From a checkpoint of a small spectrogram enhancement model.
Model: 9.12M parameters, log mel input, norm groupnorm, activation silu, widths [64, 128, 256, 256].
Data: trained on notes from a synthesiser with random patches, 78125 training examples.
Rows from block 13 of a small spectrogram enhancement model, named by matrix and row number. Each number is 50 + 12 x the weight over its row's rms, rounded and kept within 0 to 99. All counts start at 0.
After each channel's rows are labels from the 100 clips, of 14976, where the channel reaches its highest value: "top examples" is what is common among them. Only what is clearly more common there than usual is listed. The data: notes from a synthesiser with random patches.
# conv: 3x3 conv (model.decb.0.0.conv.weight, 256x512x3x3, each kernel summed), inputs 172-257

conv.18:57 46 41 62 53 48 49 41 40 55 47 46 56 64 50 53 51 58 66 44 51 52 45 55 49 51 54 53 56 50 46 51 40 50 50 40 52 52 55 48 53 55 48 53 46 41 45 48 57 55 35 54 55 51 39 49 55 46 56 51 48 51 51 56 56 50 53 48 49 61 50 59 47 45 59 55 50 47 56 49 43 46 63 51 69 61
top examples: bass register; pluck

conv.242:44 66 47 46 47 52 54 43 49 61 64 51 52 54 56 41 47 47 61 47 43 45 47 48 54 52 45 54 53 52 49 44 45 50 43 45 56 63 58 58 44 41 49 49 45 66 55 53 42 58 53 55 45 69 46 45 42 47 48 49 57 60 48 38 57 58 51 55 51 43 59 45 44 31 50 55 47 50 45 47 42 38 44 57 63 70
top examples: pluck; bass register

conv.21:41 58 52 29 45 50 51 58 54 48 66 50 48 37 59 54 59 45 38 51 38 46 60 58 54 60 38 51 40 45 45 40 69 55 51 51 49 47 55 57 56 50 34 44 47 58 51 53 51 46 59 51 49 46 58 41 38 49 43 58 58 51 48 45 48 41 52 51 41 58 53 50 57 58 44 47 48 58 39 44 54 58 41 51 44 47
top examples: pluck; triangle; square

conv.168:50 53 42 53 69 50 43 59 40 71 56 45 48 60 58 55 49 51 52 59 44 55 43 56 74 61 57 48 45 54 46 52 47 59 41 46 53 45 61 57 42 52 49 44 48 54 54 44 40 42 48 48 54 54 51 42 44 43 44 57 43 49 57 58 58 47 42 46 56 54 54 36 59 45 63 53 53 45 61 56 57 43 55 55 28 43
top examples: gate

conv.184:59 49 64 45 40 50 52 61 44 46 65 50 48 52 53 51 44 47 40 57 47 52 57 49 54 43 34 48 52 41 48 48 58 52 46 58 50 47 46 53 43 44 46 63 51 63 55 50 45 58 53 48 43 55 54 48 50 58 51 48 53 38 51 46 42 48 41 52 38 57 51 67 47 57 37 44 58 47 35 45 52 58 46 54 66 36
top examples: bass register; pluck; oscillator: triangle

conv.51:58 49 55 53 56 48 50 64 50 44 52 53 51 47 50 47 53 50 52 56 50 54 45 53 44 51 55 48 48 55 50 55 55 59 52 49 49 60 44 52 56 63 49 39 53 45 53 52 58 57 45 47 48 57 44 48 41 47 48 58 50 54 54 47 57 46 43 51 50 49 45 52 51 45 53 48 54 52 43 40 59 55 57 59 49 56
top examples: echo; notch

conv.159:43 50 53 47 41 64 57 52 67 45 44 42 55 47 49 58 56 61 48 48 47 49 55 48 43 55 55 51 51 52 49 51 60 51 39 45 52 55 52 52 42 43 55 51 54 51 52 64 61 44 59 51 59 53 42 55 44 54 44 46 57 49 40 45 47 47 44 46 41 44 60 52 46 48 40 43 73 43 47 46 63 53 53 42 66 47
top examples: echo; swell

conv.236:57 32 52 45 38 52 53 59 61 45 36 48 47 48 47 46 47 53 55 59 48 36 45 39 50 42 57 54 59 55 47 42 40 47 69 53 53 50 50 53 50 69 55 55 61 45 43 53 56 51 46 52 51 42 46 38 52 55 49 42 36 57 46 49 51 44 52 54 50 52 41 45 41 39 49 35 62 57 51 54 51 52 63 53 52 23
top examples: triangle; square

conv.32:52 46 46 39 48 51 49 34 50 44 47 48 59 40 51 52 54 53 42 42 49 54 50 50 47 53 47 48 47 52 45 53 50 43 51 56 53 50 52 41 49 40 47 44 56 49 48 53 44 55 54 42 44 44 60 57 40 46 44 41 49 53 55 60 34 54 56 48 56 42 48 44 50 50 54 49 49 49 54 56 52 46 45 37 53 57
top examples: pad; hard sync

conv.117:48 43 51 41 42 54 44 60 50 46 57 47 50 46 49 56 50 46 45 53 52 54 52 42 51 49 44 51 46 47 59 47 57 52 36 50 47 49 48 46 48 47 58 46 52 61 47 48 57 43 45 48 59 53 60 66 48 48 53 47 46 55 56 46 55 52 41 52 43 52 54 61 56 52 43 47 52 54 45 52 53 56 55 53 51 55
top examples: gate; drive

conv.160:39 52 53 46 67 38 46 51 33 66 66 39 57 42 55 59 56 54 50 51 36 45 57 56 52 65 57 48 48 53 48 57 54 48 44 46 36 39 49 39 57 50 51 42 32 51 52 43 50 48 56 59 61 46 58 54 45 44 46 51 67 49 42 58 62 55 41 44 58 47 41 68 52 56 48 44 43 38 54 46 52 53 45 48 32 33
top examples: gate; noise

conv.31:48 36 42 48 50 61 60 60 51 49 35 38 49 59 41 48 53 51 46 47 53 50 43 46 47 58 44 44 38 50 51 57 53 54 47 42 57 54 49 54 49 50 68 41 43 50 41 55 55 42 56 43 43 53 50 56 55 51 60 48 51 62 40 43 46 51 53 50 47 54 50 57 47 43 45 62 44 47 47 40 60 46 46 48 48 52
top examples: pluck; triangle

conv.170:46 50 48 46 50 51 67 52 56 41 51 45 62 45 52 48 45 49 43 44 53 45 58 47 41 56 52 51 48 47 33 60 51 51 48 57 55 41 47 56 54 45 42 50 53 43 57 52 41 51 57 48 47 55 47 53 61 52 50 49 50 44 56 61 40 51 56 51 54 45 45 46 55 52 43 49 50 52 48 45 49 57 49 48 40 26
top examples: pad; hard sync

conv.219:65 44 42 38 41 52 48 52 37 38 54 52 56 46 46 44 49 53 32 54 60 48 55 31 44 47 36 53 53 59 50 50 51 49 52 46 51 41 54 45 51 47 60 52 43 54 54 43 41 41 54 49 42 53 46 60 47 54 52 47 39 50 48 57 41 42 47 58 52 54 41 43 53 53 57 47 51 50 53 46 56 54 31 49 63 51
top examples: pluck

conv.158:37 65 59 47 35 44 43 45 47 45 52 68 54 51 42 39 46 46 46 61 50 36 46 53 44 57 47 61 49 36 43 35 54 51 43 47 48 48 45 46 43 52 45 52 47 51 45 46 49 53 51 42 61 53 55 49 54 54 55 54 54 42 43 41 44 45 46 48 44 45 50 47 49 55 59 44 54 50 42 51 50 60 45 60 60 75
top examples: pad; noise

conv.10:49 59 54 43 39 60 40 50 51 52 47 47 53 48 47 43 62 48 51 59 45 50 56 46 55 50 47 57 50 38 53 33 57 46 45 48 50 59 54 52 51 52 39 45 45 66 45 58 55 50 55 39 55 51 57 56 51 48 38 57 45 52 47 53 52 50 57 49 34 50 54 56 48 59 52 38 63 62 44 52 49 54 51 46 68 42
top examples: pad; square

conv.169:65 62 51 45 54 59 57 52 52 45 50 51 47 43 45 45 47 69 51 52 49 47 41 40 54 42 47 62 50 52 41 59 50 45 72 56 50 46 43 52 53 51 48 57 55 42 51 47 48 38 56 51 34 46 46 64 43 44 33 54 48 52 46 64 35 49 44 59 45 51 39 46 53 54 48 44 65 53 38 53 57 62 42 56 67 66
top examples: gate; drive; tremolo; noise

conv.97:46 51 62 42 42 52 49 52 42 45 66 67 44 47 45 48 54 32 45 63 50 44 45 48 51 48 44 50 54 43 43 48 48 52 58 53 50 53 47 49 45 48 44 59 44 63 49 38 56 54 48 49 55 58 55 58 56 53 52 48 43 44 43 47 52 50 56 49 51 54 53 67 44 56 39 48 48 48 52 48 42 52 44 58 58 56
top examples: echo; gate; triangle

conv.216:50 44 44 59 50 51 56 56 48 52 63 50 45 48 43 49 49 54 46 46 53 50 39 51 44 46 46 52 53 51 59 54 53 54 50 57 45 46 50 47 45 57 54 53 42 51 57 37 56 50 51 63 40 41 58 63 55 43 52 52 45 50 54 51 48 46 49 54 59 56 44 45 50 53 52 47 37 34 45 47 40 38 49 62 66 69
top examples: gate; triangle

conv.92:46 59 51 59 50 39 56 51 57 52 45 47 52 38 59 56 47 55 61 61 43 39 56 53 63 58 63 48 55 47 48 49 59 51 44 58 42 50 54 46 61 51 43 55 51 43 53 48 57 53 47 50 60 54 44 45 58 50 51 54 55 46 57 51 62 44 49 48 49 44 45 45 44 45 56 49 46 46 45 52 51 48 58 54 40 29
top examples: triangle; swell

conv.84:50 55 52 56 55 50 38 51 43 50 69 58 46 52 53 52 56 49 49 45 43 53 49 51 54 48 50 48 44 52 55 56 47 46 45 47 49 57 46 51 41 49 46 56 49 57 64 41 42 47 50 64 49 45 55 50 46 52 54 50 61 49 56 50 58 53 47 49 52 60 49 52 40 53 54 38 38 54 49 44 40 46 56 55 46 29
top examples: triangle

conv.75:50 49 45 47 49 46 60 46 52 48 47 43 55 49 58 52 46 56 55 55 51 53 45 64 44 56 44 46 44 58 48 54 54 45 36 49 53 50 48 55 51 39 64 58 51 37 59 56 55 44 61 60 71 57 47 54 42 49 51 51 46 51 59 45 52 42 48 61 57 30 51 46 57 45 46 56 60 51 44 43 53 51 45 52 88 41
top examples: bass register; swell; oscillator: triangle

conv.232:50 53 47 43 44 59 60 44 41 53 52 51 49 53 50 53 47 48 54 56 43 44 50 51 57 48 50 58 54 43 50 49 46 50 49 45 57 41 47 55 51 43 49 53 50 44 50 48 50 49 47 47 44 47 49 45 49 52 51 38 55 52 46 55 52 58 52 52 49 58 56 60 52 47 47 49 52 46 41 47 43 50 51 48 38 30
top examples: triangle; pluck; bass register

conv.193:52 55 59 44 50 57 45 49 56 46 37 49 55 57 51 47 55 37 39 50 53 37 44 57 45 59 51 44 52 41 55 45 62 51 47 50 43 49 48 45 49 45 49 49 60 51 46 68 49 48 49 38 64 57 59 60 53 52 55 54 53 58 46 46 50 51 45 46 42 35 62 55 53 58 53 52 60 46 45 48 63 60 52 43 51 51
top examples: gate; bass register; drive

conv.48:60 51 62 53 56 45 41 58 37 43 55 53 43 55 51 54 45 46 55 54 53 47 45 48 60 59 62 40 58 61 49 43 52 55 50 42 53 44 51 49 50 60 50 43 57 59 46 56 52 60 31 39 54 52 61 50 48 49 58 60 44 55 51 45 60 47 47 39 45 48 44 58 48 49 60 48 45 52 57 49 50 57 56 52 63 58
top examples: triangle; bass register

conv.68:36 53 45 37 53 49 53 54 53 45 50 57 49 58 55 53 54 58 47 55 49 52 54 56 65 49 51 55 60 40 55 55 60 49 46 60 49 47 50 50 53 34 46 50 39 39 54 57 42 54 52 42 58 58 44 45 52 50 50 49 49 55 39 50 68 50 51 49 48 44 60 54 53 41 40 57 55 41 52 48 49 52 46 52 26 38
top examples: bass register

conv.152:44 54 48 62 55 50 54 51 52 56 45 52 45 51 48 62 48 62 45 50 60 51 50 50 47 53 63 49 48 53 63 68 48 44 47 46 47 53 45 54 52 47 65 50 44 56 47 49 47 40 52 45 47 56 47 48 48 57 54 51 58 60 44 61 57 45 41 44 45 65 56 49 51 42 49 50 56 43 48 37 45 48 56 52 30 39
top examples: triangle; narrow pulse

conv.99:44 51 40 51 61 52 50 47 43 39 62 43 53 53 59 59 55 55 58 40 50 59 46 60 44 50 52 50 40 54 45 53 48 57 47 48 56 61 45 62 43 58 42 47 54 48 56 55 56 60 58 47 44 37 45 46 45 43 49 53 59 43 61 45 51 42 67 43 57 51 52 50 49 54 57 48 50 44 48 43 48 56 53 51 21 44
top examples: pad; saw

conv.179:53 56 55 50 54 45 55 56 62 48 47 37 50 44 47 51 41 54 49 54 48 59 43 50 50 54 57 48 43 57 55 51 51 48 48 60 51 37 46 45 52 37 51 50 47 53 41 52 55 35 57 44 55 55 41 54 54 50 40 53 52 47 57 57 50 51 43 45 48 49 57 54 61 49 51 52 59 38 41 46 55 57 44 52 51 37
top examples: pad

conv.220:36 51 43 55 51 50 47 46 59 54 55 53 51 48 53 55 53 43 53 45 55 57 58 49 45 52 56 49 51 56 53 51 55 50 40 44 54 57 55 44 43 51 57 41 53 48 53 50 43 49 47 51 48 53 50 42 54 45 51 50 46 51 51 48 61 55 53 48 55 49 43 44 55 42 63 46 41 54 38 47 48 43 56 43 40 28
top examples: triangle; gate

conv.124:48 58 46 34 51 52 44 42 45 51 54 60 54 48 47 55 52 42 46 52 52 54 43 53 52 61 47 40 51 40 53 38 48 32 47 46 60 43 57 56 37 45 45 58 47 50 58 54 38 49 52 47 63 60 52 43 46 39 48 55 42 43 53 61 57 46 61 47 52 51 55 49 55 58 51 61 43 63 41 45 50 49 45 52 25 62
top examples: bass register; pad